config.toml
model = "encoder-decoder audio transcriber"
dataset = "phrases spoken by 400 fixed synthetic voices"
train_examples = 39062
n_mels = 64
hop_length = 160
input = "log_mel"
spec_augment = false
win_length = 400
tokenizer = "word"
vocab_size = 208
encoder_arch = "quartznet"
encoder_norm = "batchnorm"
encoder_activation = "gelu"
encoder_drop_path = 0.05
encoder_depths = [4, 4, 4]
encoder_kernel_size = 25
encoder_stem = "single"
encoder_widths = [128, 192, 288]
fusion = "prefix"
decoder_width = 128
decoder_layers = 12
decoder_norm = "layernorm"
decoder_norm_position = "post"
decoder_activation = "quick_gelu"
decoder_mlp_ratio = 3
decoder_head_dim = 32
decoder_fused_qkv = false
decoder_bias = "none"
decoder_qk_norm = false
decoder_parallel_block = false
decoder_inner_norm = false
decoder_positions = "rope"
decoder_prefix_bidirectional = false
decoder_connector = "linear"
decoder_tie_embeddings = true
init = "small_normal"
residual_init = "none"
optimizer = "muon"
muon_scale = "original"
learning_rate = 0.013
momentum = 0.95
nesterov = true
orthogonalizer = "newton_schulz_5"
adamw_lr_other_params = 0.001
cautious_weight_decay = true
max_steps = 10200
batch_size = 128
epochs = 33.4
lr_schedule = "wsd"
decay_fraction = 0.4
final_lr_fraction = 0.1
warmup_steps = 1020
weight_decay = 0.09
adamw_weight_decay_other_params = 0.05
Rows from block 7 of the audio encoder of a small encoder-decoder audio transcriber, named by matrix and row number. Rows with one number belong to one channel. Each number is 50 + 10 x the weight over its row's rms, rounded and kept within 0 to 99. All counts start at 0.
After each channel's rows are labels from the 100 clips, of 14976, where the channel reaches its highest value: "lies over" is the class under the peak; "loudest" is the band of the loudest frequency at the time of the peak. Only what is clearly more common there than usual is listed. The data: phrases spoken by 400 fixed synthetic voices. In brackets: how many of the 100.
# convs1: first pointwise conv (encoder.blocks.7.convs.1.weight, 192x192x1), inputs 0-95
# convs3: second pointwise conv (encoder.blocks.7.convs.3.weight, 192x192x1, transposed), outputs 0-95

convs1.91:63 51 35 55 48 44 41 48 61 56 51 55 40 49 43 57 40 40 54 41 42 49 51 61 53 70 49 53 49 53 47 51 49 64 64 62 65 40 43 42 44 61 70 53 43 50 32 55 55 55 44 44 47 71 40 56 34 46 38 60 55 47 19 56 50 54 57 38 36 37 47 22 61 50 56 58 47 59 62 46 31 63 71 45 51 56 45 49 55 62 40 30 36 63 57 47
convs3.91:64 65 39 54 61 49 50 49 43 28 49 37 55 48 34 59 40 59 48 56 44 54 48 59 44 27 62 45 49 30 36 53 55 60 65 37 56 49 45 62 52 54 62 51 70 57 72 54 67 55 73 45 45 48 60 33 61 51 41 44 48 39 58 74 48 51 65 49 45 36 52 52 54 54 40 54 68 63 49 52 46 60 30 43 48 50 59 66 53 37 48 47 51 46 53 65
lies over: /ɑ/ (36); /ɛ/ (34)
loudest: 500 to 1000 Hz (64)

convs1.6:60 40 67 50 44 47 64 38 37 36 50 34 49 46 54 25 45 48 52 39 50 43 49 49 40 48 50 38 51 49 44 51 65 48 41 39 59 42 63 42 52 58 62 42 35 53 44 45 45 23 55 43 64 61 47 59 53 44 42 46 47 65 46 44 44 59 21 56 61 51 63 45 42 62 38 60 41 41 63 52 47 48 66 53 49 47 53 42 50 66 52 51 42 40 47 40
convs3.6:45 20 52 52 42 41 36 47 57 52 50 48 52 56 38 53 60 51 55 52 68 40 63 52 50 63 50 52 44 41 54 72 41 40 40 60 59 54 49 39 28 32 73 42 46 38 66 55 60 49 47 44 60 38 63 44 56 63 59 51 56 42 24 44 54 45 56 45 60 38 27 33 43 68 47 46 68 61 58 50 65 57 60 58 35 37 55 48 32 50 43 41 49 59 54 47
lies over: /ɔ/ (50); /oʊ/ (36)
loudest: 500 to 1000 Hz (64)

convs1.10:48 52 55 50 62 50 52 44 45 50 47 37 48 60 37 37 37 25 48 40 64 53 46 45 54 64 51 69 39 64 38 44 41 45 34 58 45 43 52 46 44 52 49 50 64 43 53 71 33 73 48 47 36 56 57 44 36 55 55 62 46 56 24 45 47 47 48 43 44 57 37 53 43 44 49 40 40 45 45 43 50 51 24 61 49 54 53 53 46 47 41 47 64 53 47 44
convs3.10:47 55 51 48 12 41 46 62 27 46 46 61 54 61 44 51 58 56 42 68 52 32 39 56 47 68 43 54 36 52 60 45 45 47 66 53 62 39 52 34 39 39 54 47 42 47 48 56 52 63 44 34 59 50 53 67 47 48 52 68 61 60 31 43 52 59 53 42 52 52 54 45 75 45 54 27 43 53 52 71 44 44 28 61 37 38 50 55 40 64 43 55 55 60 40 54
lies over: /aʊ/ (76)
loudest: 250 to 500 Hz (74)

convs1.59:36 48 57 55 43 60 56 61 42 51 59 46 63 57 57 53 56 71 26 57 46 58 49 32 49 27 63 59 56 41 43 43 42 62 41 49 62 63 36 68 59 40 63 51 45 42 30 37 57 42 47 40 50 51 50 51 48 46 63 54 37 64 54 46 61 50 52 56 51 56 56 54 43 51 50 54 37 49 38 44 60 54 46 30 48 50 50 47 58 38 59 40 45 53 64 50
convs3.59:36 43 62 58 44 58 47 46 41 24 59 38 64 51 47 42 39 42 26 52 50 54 45 47 74 40 42 63 41 45 49 49 34 45 52 42 62 55 65 41 61 52 48 57 68 52 47 62 61 68 52 41 59 59 57 53 45 44 57 31 53 35 57 60 54 45 55 54 50 62 62 44 63 54 59 63 36 44 38 56 33 60 43 55 37 35 57 48 52 64 60 53 44 61 33 46
lies over: /ɛ/ (38)
loudest: 250 to 500 Hz (46)

convs1.70:40 58 63 34 40 51 36 58 58 67 53 48 48 32 52 44 56 65 52 34 51 36 48 56 49 48 35 37 57 46 67 53 40 61 58 24 32 59 57 43 55 40 38 52 36 64 40 39 46 56 27 36 55 46 53 60 44 61 60 56 65 58 45 48 58 59 51 52 59 60 61 28 30 42 52 67 25 57 43 43 70 46 69 48 54 30 44 55 46 63 51 52 52 44 47 48
convs3.70:60 46 85 62 60 56 45 64 54 52 63 54 71 51 31 61 44 35 56 67 53 62 50 21 62 47 47 56 61 49 58 33 43 38 68 57 53 59 63 48 58 53 49 65 34 36 63 42 34 46 46 66 66 50 61 54 50 52 44 36 53 42 56 44 64 49 41 43 70 42 32 40 49 34 55 49 50 48 49 45 48 62 60 41 39 45 51 52 35 63 33 38 41 50 41 47
lies over: /ʌ/ (32); /oʊ/ (32)
loudest: 500 to 1000 Hz (55)

convs1.146:44 33 34 53 48 39 53 49 35 52 57 56 55 45 44 53 50 58 52 39 71 54 54 47 49 58 51 57 50 36 60 62 46 51 62 50 47 56 31 49 59 49 43 49 86 52 31 47 20 62 46 58 54 56 41 44 48 34 47 52 41 42 45 44 56 57 43 42 53 33 50 33 42 46 62 51 45 22 72 46 23 48 58 50 52 72 68 37 52 48 52 54 38 49 43 50
convs3.146:42 65 32 59 38 31 54 55 60 42 51 40 54 58 47 46 56 52 39 46 57 48 53 62 52 53 64 50 50 55 50 46 54 58 39 51 43 69 50 58 54 61 54 44 63 63 64 51 42 62 67 55 56 50 50 50 46 62 55 35 54 40 51 50 58 52 61 44 39 57 50 39 62 57 45 41 47 38 47 44 50 53 42 26 49 66 21 62 63 58 50 60 51 54 45 39
lies over: /ɪ/ (56); /ɹ/ (25)
loudest: 250 to 500 Hz (51)

convs1.107:40 36 23 46 52 36 56 52 36 48 57 44 74 53 64 73 39 80 45 57 51 49 38 50 41 48 44 41 37 55 42 63 46 51 43 40 51 20 57 50 59 47 48 60 67 49 39 46 56 61 45 45 54 42 49 62 59 39 54 60 42 43 32 38 50 53 50 51 48 42 51 58 41 46 45 50 57 46 44 54 36 30 37 42 44 63 21 48 60 49 68 55 52 36 67 43
convs3.107:54 73 59 36 62 46 49 52 76 50 42 48 49 47 49 72 43 45 55 52 54 51 58 58 47 78 47 44 61 47 53 36 59 42 63 46 52 38 54 47 53 43 35 35 43 55 59 80 57 53 60 44 52 44 47 54 48 51 46 54 79 42 38 46 46 63 53 49 61 56 65 66 57 51 64 39 59 37 46 50 47 53 57 59 70 42 66 55 41 75 64 45 51 44 61 52
lies over: /ɪ/ (28)
loudest: 250 to 500 Hz (51)

convs1.92:46 43 49 63 33 57 58 51 45 33 53 46 46 67 52 56 39 48 36 56 45 60 53 33 28 41 56 45 40 50 46 62 39 47 27 55 50 45 39 36 49 44 49 70 51 41 52 48 44 45 47 43 40 51 29 53 57 38 46 60 59 49 58 46 42 46 45 48 59 56 44 43 45 48 53 56 38 47 53 50 49 49 43 42 46 55 45 38 39 32 64 53 68 39 30 33
convs3.92:38 55 67 67 56 51 72 47 46 65 52 51 42 52 52 40 43 51 50 50 52 24 43 52 47 59 30 42 50 50 30 59 44 64 52 44 49 48 49 40 61 31 56 49 58 61 47 56 56 66 45 37 60 46 59 52 47 41 49 71 41 46 50 45 56 50 63 72 57 30 55 52 49 38 47 40 53 52 23 43 40 51 47 49 61 45 45 27 49 56 49 42 28 39 59 46
lies over: /aʊ/ (35)
loudest: 250 to 500 Hz (54)

convs1.76:47 39 45 65 54 43 66 54 51 49 29 53 47 49 56 53 50 46 66 32 55 54 67 75 41 56 58 40 35 74 51 55 56 63 39 35 61 46 38 47 35 75 49 48 67 51 32 50 43 37 49 34 64 36 49 44 56 48 50 39 51 37 56 40 51 42 40 52 16 50 45 55 60 29 39 35 38 54 60 45 41 48 51 57 48 50 59 39 69 46 42 59 36 33 47 40
convs3.76:56 62 52 52 42 63 57 48 57 56 44 49 35 56 62 48 62 49 54 49 57 58 47 38 45 56 35 48 50 51 44 66 48 50 57 42 53 60 54 57 49 55 29 59 75 41 56 47 52 57 55 46 49 34 47 61 70 69 57 55 47 48 56 34 61 58 33 58 56 44 38 69 51 43 53 54 73 56 59 73 73 46 55 58 42 73 52 42 40 43 49 56 31 35 37 64
lies over: /ɝ/ (63)
loudest: 250 to 500 Hz (50)

convs1.143:54 49 52 44 44 45 49 48 55 51 41 40 39 45 53 42 65 59 65 56 50 51 73 32 44 45 34 44 56 36 39 39 55 31 44 43 60 52 63 43 40 46 43 37 74 44 47 65 60 47 60 42 52 28 55 44 42 49 38 41 47 55 54 34 41 52 56 45 59 49 58 25 67 42 49 56 50 23 43 40 57 47 61 32 61 51 53 55 52 60 42 57 48 43 47 38
convs3.143:62 62 48 35 53 54 59 54 44 41 45 33 53 53 59 40 64 39 43 54 74 48 51 55 52 49 61 39 66 30 57 47 50 38 61 55 57 47 47 28 57 63 46 45 43 39 44 51 45 46 47 42 56 47 67 66 61 38 50 38 40 37 51 23 51 63 37 41 50 39 33 38 61 56 55 37 65 47 47 35 59 46 40 56 58 58 54 41 53 51 52 50 47 47 63 47
lies over: /ɔ/ (25)
loudest: 500 to 1000 Hz (53)

convs1.9:61 39 39 48 42 50 40 39 53 74 40 41 65 62 43 47 48 31 44 69 35 63 66 37 51 62 32 54 29 51 52 66 73 30 55 27 55 44 34 53 64 65 44 41 56 51 69 65 47 63 57 56 37 42 52 42 53 45 57 55 34 64 51 44 55 41 64 56 15 41 52 52 49 54 47 51 61 49 57 61 40 43 36 45 54 54 44 58 70 48 58 46 60 50 59 49
convs3.9:26 39 45 60 51 73 41 40 27 50 70 58 60 49 54 57 60 67 62 49 56 43 44 59 36 55 55 53 47 58 44 55 60 43 70 53 35 36 58 48 65 48 39 56 73 54 64 54 63 44 35 46 47 58 53 47 46 54 36 56 48 59 54 40 35 59 66 38 57 37 47 36 35 47 39 39 50 52 42 64 69 57 50 55 59 27 34 39 57 39 40 43 48 54 37 58
lies over: /ɛ/ (45); /tʃ/ (27)
loudest: 2000 to 4000 Hz (27)

convs1.168:26 44 51 35 45 50 62 45 37 36 72 51 44 63 56 51 47 55 51 42 38 56 48 63 54 48 52 70 42 53 33 52 55 53 38 45 46 52 53 30 32 47 39 77 46 56 55 55 46 72 45 53 52 37 46 45 48 62 47 48 47 52 61 63 40 55 60 50 56 52 38 45 28 37 48 53 33 48 57 54 40 66 51 38 58 54 45 45 57 43 59 39 36 62 52 44
convs3.168:50 69 63 51 38 42 65 57 55 33 54 47 56 56 65 41 46 26 45 53 46 38 54 46 47 78 52 36 58 72 54 56 49 59 56 56 36 56 35 53 69 48 53 73 58 59 61 41 39 72 49 54 50 56 42 48 54 53 26 45 63 46 56 50 49 42 53 38 63 58 66 50 42 31 48 59 55 50 44 46 40 47 63 59 52 70 39 61 36 45 39 46 28 36 56 70
lies over: /aɪ/ (26)
loudest: 250 to 500 Hz (62)

convs1.87:61 54 65 44 47 47 50 41 45 63 55 52 69 48 45 77 51 58 34 50 38 46 57 52 63 35 52 65 50 48 48 49 55 56 40 50 52 57 43 64 57 58 43 51 35 23 54 50 41 51 45 34 61 48 65 58 36 37 48 55 50 56 57 53 51 46 51 22 49 31 60 50 57 51 46 45 27 39 62 42 57 50 51 90 48 52 54 41 54 57 48 64 38 49 51 54
convs3.87:49 49 43 55 51 54 59 82 42 56 46 43 48 67 49 50 44 68 62 64 42 49 27 47 55 61 30 48 56 61 50 51 52 52 55 58 41 40 55 57 55 55 57 59 55 52 37 51 41 77 37 55 45 51 53 52 38 36 48 48 59 57 51 55 47 54 57 53 40 58 45 37 50 49 23 46 55 39 49 80 42 61 50 38 63 46 55 30 55 50 47 51 52 63 46 32
lies over: /aɪ/ (63)
loudest: 250 to 500 Hz (60)

convs1.8:58 81 70 51 54 53 57 44 54 54 37 54 65 51 59 35 46 64 66 50 36 54 36 52 41 52 29 29 45 47 61 51 48 57 62 62 57 37 53 57 60 64 42 56 53 33 63 32 70 61 53 30 44 52 46 62 41 48 56 44 52 42 50 39 44 48 58 42 37 39 38 43 58 32 64 45 52 35 46 61 57 61 44 63 62 37 65 52 52 53 42 57 64 46 56 38
convs3.8:38 36 38 52 47 60 51 53 57 46 60 40 46 55 67 56 63 57 51 50 63 49 47 29 48 53 38 51 56 49 52 35 63 41 61 48 40 41 52 53 54 39 45 31 21 57 41 47 66 52 47 50 61 53 59 53 76 47 49 45 35 50 46 44 53 57 48 59 49 37 18 48 63 39 50 52 71 45 61 63 32 41 47 55 45 48 43 45 47 64 60 33 30 39 55 61
lies over: /ɝ/ (83)
loudest: 250 to 500 Hz (46)

convs1.141:47 61 38 53 60 69 62 59 56 48 39 56 58 49 48 65 77 50 35 50 44 45 49 58 43 55 29 37 55 36 60 41 49 59 58 50 41 43 74 53 66 59 50 45 47 45 53 20 63 51 67 52 51 44 31 58 50 60 37 49 37 63 46 64 53 38 50 42 48 34 54 52 53 48 61 46 48 47 50 51 80 58 62 55 63 64 19 47 57 62 23 46 39 46 47 62
convs3.141:57 42 33 55 64 62 57 47 58 45 46 54 38 46 81 48 65 52 47 50 44 56 60 50 34 51 54 54 48 41 32 47 47 39 69 51 72 40 55 60 53 45 34 65 56 45 49 67 73 45 61 50 65 67 48 51 64 56 54 38 55 57 51 43 56 49 56 41 43 43 46 61 70 54 67 54 49 46 56 58 54 19 61 49 25 57 47 36 43 62 50 47 54 47 61 37
lies over: /b/ (54); /g/ (32)
loudest: 250 to 500 Hz (47)

convs1.132:45 36 41 34 56 44 46 45 48 49 45 45 34 32 35 49 48 41 65 63 41 59 53 42 47 58 50 64 49 49 37 63 36 61 50 57 36 40 38 72 49 33 36 45 43 61 54 31 38 32 37 37 40 51 57 40 41 37 55 61 59 38 49 48 64 47 47 50 53 41 53 49 43 42 45 40 58 29 64 39 61 54 57 37 54 47 53 48 40 42 73 44 50 47 42 39
convs3.132:63 57 52 58 47 40 23 48 45 52 47 40 75 46 40 32 64 57 35 53 48 35 53 61 38 52 49 66 67 45 47 52 63 53 52 57 45 50 47 44 67 59 38 52 55 47 39 52 48 76 47 41 46 43 72 54 37 44 58 54 68 50 36 54 50 49 53 46 54 47 59 45 56 67 41 50 66 54 50 55 46 57 59 49 43 27 51 58 51 48 37 62 63 55 35 50
lies over: /ɔ/ (47)
loudest: 500 to 1000 Hz (52)

convs1.83:34 48 64 48 47 54 63 68 45 37 58 48 61 50 43 29 42 60 47 49 44 71 60 42 33 41 53 49 42 48 62 51 54 49 50 71 54 61 54 76 58 54 36 51 59 51 55 46 36 40 50 57 63 46 51 60 43 49 61 38 56 51 58 57 46 48 40 51 56 49 55 53 48 52 55 41 42 57 44 34 29 50 44 46 51 49 29 26 66 30 58 49 58 48 52 59
convs3.83:38 31 32 41 42 52 37 53 40 60 62 22 59 60 43 75 42 51 44 39 50 42 44 61 66 45 36 58 56 44 58 61 55 41 51 48 62 33 56 61 35 42 60 44 49 47 46 35 29 55 40 27 50 51 54 47 45 53 50 33 54 47 39 32 32 54 58 42 32 48 49 51 41 52 52 52 32 60 50 47 48 57 61 61 61 51 37 36 25 65 36 53 52 39 53 59
lies over: /ɛ/ (32); /ɪ/ (28)
loudest: 500 to 1000 Hz (52)

convs1.13:40 34 42 52 54 50 53 37 49 60 61 46 46 50 57 44 35 37 53 46 56 40 36 49 36 31 36 55 26 48 56 41 53 38 48 46 47 44 47 31 41 57 55 41 75 56 49 42 34 58 67 62 45 52 52 56 42 54 34 55 53 49 34 55 31 42 55 51 49 77 66 38 59 36 64 71 41 27 45 38 54 34 49 50 67 52 44 51 59 44 61 52 45 52 63 43
convs3.13:56 67 34 59 52 32 40 40 61 61 20 53 39 53 59 51 45 43 49 45 50 49 39 54 69 60 40 45 49 62 45 39 53 54 48 57 50 53 72 53 34 48 55 61 51 50 55 52 45 49 60 59 55 50 52 41 78 30 44 55 50 57 59 62 63 49 63 24 29 37 50 45 54 32 40 43 36 59 50 48 37 50 54 51 49 65 29 68 52 50 36 56 52 53 65 50
lies over: /ɪ/ (38); /d/ (36)
loudest: 250 to 500 Hz (52)

convs1.112:40 52 53 62 40 37 46 56 51 49 54 51 54 67 55 46 57 34 52 46 56 59 66 65 70 41 53 49 40 47 52 54 60 57 47 60 46 54 52 55 59 58 86 50 52 48 55 37 56 42 51 55 34 62 54 56 46 51 53 52 41 54 45 48 40 44 34 52 30 63 47 53 48 49 54 34 47 89 36 50 65 40 44 69 57 41 43 50 47 58 44 47 40 49 52 54
convs3.112:67 46 51 58 47 41 59 50 45 34 61 51 53 55 47 55 47 50 49 67 38 40 44 47 44 43 51 43 43 52 57 50 40 58 45 32 49 44 55 48 61 55 46 36 61 53 47 28 34 60 47 51 47 54 37 39 36 46 52 48 57 41 51 54 58 44 45 64 56 67 46 53 35 61 50 32 45 72 55 44 39 55 51 58 60 42 62 38 67 27 63 60 46 59 61 47
lies over: /ɔ/ (49); /v/ (42)
loudest: 500 to 1000 Hz (49)

convs1.27:38 36 34 63 58 45 56 51 46 52 58 43 65 52 48 49 46 75 56 54 56 36 57 47 55 42 59 59 44 59 48 28 49 54 42 49 33 37 51 71 53 43 51 52 45 44 49 45 49 47 36 48 34 37 49 50 56 44 44 50 53 49 45 38 66 51 41 45 24 46 69 44 71 74 52 36 39 43 56 49 55 52 41 67 29 60 48 43 64 55 47 42 38 33 52 57
convs3.27:54 37 57 51 55 44 49 44 54 51 48 41 53 54 50 39 48 44 55 57 45 63 49 49 42 50 47 44 38 63 45 39 53 39 64 58 46 52 43 48 68 55 58 57 50 50 51 37 53 40 49 54 32 66 55 47 61 63 46 45 39 60 51 50 72 63 60 44 42 65 34 52 49 58 44 37 50 44 41 24 36 46 36 42 57 35 65 48 59 55 49 52 37 51 48 47
lies over: /ɑ/ (39); /tʃ/ (30)
loudest: 500 to 1000 Hz (50); 2000 to 4000 Hz (29)

convs1.50:51 55 48 35 41 52 51 51 61 52 50 59 73 44 50 52 42 38 47 53 54 67 36 60 66 51 50 56 49 42 54 57 38 52 40 49 49 56 29 31 69 49 57 61 42 47 70 39 47 34 49 52 37 46 55 56 56 60 50 49 54 39 60 49 50 28 65 47 66 50 46 25 34 62 36 44 52 63 64 31 65 49 51 62 47 64 50 44 50 47 62 47 53 64 55 66
convs3.50:43 46 50 68 51 67 34 68 41 36 50 36 41 55 34 29 62 52 52 58 74 50 50 64 39 55 46 43 56 50 38 47 54 34 30 45 49 42 44 57 61 51 72 46 61 46 53 35 58 45 55 61 52 43 67 46 48 50 52 51 63 41 41 55 48 54 40 39 49 56 50 37 49 36 61 65 48 51 56 44 44 40 56 52 54 56 47 37 45 41 67 50 62 44 42 50
lies over: /ɛ/ (71)
loudest: 500 to 1000 Hz (64)

convs1.85:50 69 54 61 39 40 60 51 57 46 38 63 74 40 44 61 57 63 50 49 68 40 47 48 43 29 50 39 59 68 63 26 46 57 68 26 46 49 54 45 56 58 52 59 44 31 54 50 63 56 64 35 34 51 38 39 55 62 50 38 57 54 41 53 56 38 53 51 47 47 57 42 43 51 56 43 49 43 28 66 38 48 46 47 51 38 22 45 50 63 53 54 38 46 62 51
convs3.85:36 58 47 31 28 58 48 58 55 44 48 44 52 20 49 50 48 55 35 55 43 55 53 45 59 52 48 56 43 57 54 50 62 36 47 38 60 51 49 42 43 43 40 63 42 44 36 47 58 30 51 60 59 56 48 54 65 52 49 74 44 69 83 31 31 39 45 39 50 62 53 42 64 49 79 51 51 53 49 48 41 52 51 78 36 51 56 52 37 57 52 37 34 56 53 58
lies over: /b/ (32)
loudest: 250 to 500 Hz (55)

convs1.73:60 40 40 50 59 57 37 35 56 33 56 54 55 52 54 60 53 52 53 58 49 39 56 36 46 46 64 41 47 57 45 59 76 59 66 56 49 44 43 53 39 41 49 63 52 55 51 40 41 52 29 53 41 48 51 58 56 71 44 58 48 45 51 48 56 52 40 52 61 45 31 51 57 59 40 68 53 50 54 35 39 42 15 50 50 54 45 61 63 42 56 50 40 62 24 48
convs3.73:52 35 54 48 42 59 53 60 47 61 65 60 56 63 54 61 40 43 43 50 38 60 46 51 49 59 49 61 75 55 46 58 48 56 54 52 60 46 46 40 29 55 43 48 67 28 56 48 49 51 50 35 47 52 46 28 56 69 57 55 41 66 43 61 63 41 53 51 49 69 56 52 55 63 50 36 40 49 46 52 43 60 51 43 55 52 38 55 56 44 45 50 66 45 36 40
lies over: /ɑ/ (59); /aɪ/ (33)
loudest: 500 to 1000 Hz (70)

convs1.34:45 63 63 46 45 44 77 62 45 53 57 63 51 45 40 52 44 32 50 43 44 60 54 52 62 58 47 52 45 47 41 61 38 58 27 45 49 43 31 46 53 64 38 44 48 55 41 67 56 67 47 45 42 50 36 43 52 50 49 62 55 48 49 57 46 62 38 52 49 70 56 45 50 34 56 43 34 62 46 58 44 41 52 37 41 46 30 52 65 57 50 53 54 50 50 57
convs3.34:61 49 18 46 76 51 42 45 50 54 48 38 41 46 42 57 51 49 55 53 60 52 39 51 44 65 46 57 64 64 32 55 61 36 43 51 54 45 51 55 53 68 44 56 29 59 51 48 48 44 69 47 51 57 55 55 53 49 53 39 53 64 58 34 50 53 45 47 59 65 39 50 44 45 79 50 44 56 45 44 69 52 64 40 55 53 57 70 48 50 51 61 44 45 46 55
lies over: /eɪ/ (71)
loudest: 250 to 500 Hz (55)

convs1.24:60 47 74 59 47 37 71 49 49 44 50 46 45 49 49 48 50 46 44 44 60 55 49 62 48 53 68 52 39 59 40 53 39 42 47 49 65 36 47 56 57 56 59 58 48 61 61 37 52 62 57 67 49 51 49 56 59 56 49 30 53 59 46 58 55 38 89 58 53 41 41 46 49 46 51 66 59 44 48 35 47 53 48 50 56 62 20 36 46 55 73 38 61 55 44 45
convs3.24:40 41 44 64 49 48 45 54 50 39 53 60 62 52 69 57 64 45 50 70 59 64 46 46 53 32 45 59 55 47 37 46 45 60 59 55 55 43 45 62 48 39 49 50 33 60 39 49 39 61 41 38 49 41 39 31 57 69 54 41 45 66 50 44 42 50 58 61 70 56 42 46 42 48 58 65 52 35 37 33 48 55 53 22 45 53 53 54 49 44 20 52 58 43 28 43
lies over: /ʌ/ (25)
loudest: 500 to 1000 Hz (41)

convs1.94:56 38 54 39 39 36 46 48 46 42 50 58 41 54 42 50 51 40 49 46 57 61 58 55 61 41 67 49 48 41 67 48 48 51 58 42 43 45 54 40 51 65 56 45 28 48 42 51 52 53 63 40 45 56 45 37 48 47 49 51 49 42 44 56 52 49 43 63 49 37 48 00 47 45 53 47 66 55 53 51 63 65 55 51 31 32 65 48 54 71 48 66 49 56 62 54
convs3.94:62 79 68 57 36 63 39 64 58 47 43 43 66 46 61 46 59 62 55 52 40 39 46 59 56 48 44 47 55 27 61 59 45 43 49 62 48 37 39 42 62 52 45 48 41 40 59 53 55 44 62 47 56 47 47 23 56 33 47 41 61 39 76 34 51 58 62 45 47 50 40 62 49 75 48 50 46 53 45 27 56 49 57 36 57 50 36 55 45 43 57 52 58 37 53 48
lies over: /ɛ/ (71)
loudest: 500 to 1000 Hz (57)

convs1.95:44 59 50 73 52 41 60 63 59 50 64 44 38 57 45 53 55 54 49 48 41 57 51 47 40 58 42 55 49 52 53 54 43 62 59 48 57 32 49 49 54 61 58 43 55 48 46 56 57 53 41 60 30 61 37 46 39 62 32 36 53 46 44 45 48 57 59 55 45 58 46 35 40 44 37 61 47 53 42 54 70 65 60 43 35 58 72 55 44 45 70 43 45 56 63 62
convs3.95:36 60 58 47 71 51 70 47 34 64 55 63 45 51 48 46 63 64 34 41 36 59 60 42 53 48 55 46 59 51 77 66 51 56 54 55 36 47 55 56 40 45 43 40 60 37 53 46 61 39 43 53 37 44 70 62 49 57 42 38 46 58 54 60 35 56 52 61 41 62 37 49 59 44 51 55 59 54 28 50 47 50 67 55 40 71 52 33 68 54 44 50 53 50 42 41
lies over: /ɔ/ (33)
loudest: 500 to 1000 Hz (69)

convs1.18:66 42 46 46 46 51 51 48 69 63 46 57 55 55 40 47 65 45 46 56 49 62 55 59 46 55 43 43 43 35 49 54 40 50 50 72 60 48 52 38 69 59 49 55 39 52 65 50 56 58 47 31 54 61 39 47 41 67 51 67 48 39 43 53 56 39 58 47 56 60 43 24 36 33 50 53 53 42 51 63 63 55 34 71 49 57 53 54 54 67 42 60 51 39 51 63
convs3.18:50 41 39 44 40 57 41 38 43 55 66 51 69 48 57 52 49 69 37 47 35 56 54 49 35 47 50 45 43 72 36 40 47 56 49 52 33 58 50 29 56 44 61 49 51 42 53 47 67 49 28 49 35 58 38 55 26 47 56 56 45 42 57 45 57 39 46 47 44 42 40 58 35 33 48 49 39 45 47 53 38 51 44 59 68 50 49 46 57 38 47 41 57 58 52 46
lies over: /ɛ/ (52); /eɪ/ (27)
loudest: 500 to 1000 Hz (51)

convs1.170:61 44 33 44 55 53 47 46 31 40 44 48 54 36 50 39 72 50 53 39 57 60 40 53 53 36 70 33 69 52 58 50 56 64 49 37 57 49 49 44 58 60 59 59 33 62 34 46 58 57 55 56 46 38 58 46 46 48 32 53 58 66 43 43 60 48 56 42 45 47 58 43 52 51 59 41 41 73 37 39 68 55 45 48 42 53 39 57 58 61 39 55 45 65 54 62
convs3.170:41 36 34 56 55 26 40 50 50 54 60 55 44 54 51 45 44 23 47 59 57 48 57 59 55 56 42 53 48 45 51 44 44 48 43 52 53 52 65 38 53 49 34 63 53 51 30 43 75 30 47 57 25 51 38 54 35 32 48 43 60 53 51 51 39 32 71 63 48 48 51 52 54 69 56 46 30 47 59 59 18 60 56 39 50 27 34 42 57 44 49 49 46 48 54 34
lies over: /aɪ/ (60); /ɑ/ (32)
loudest: 500 to 1000 Hz (58)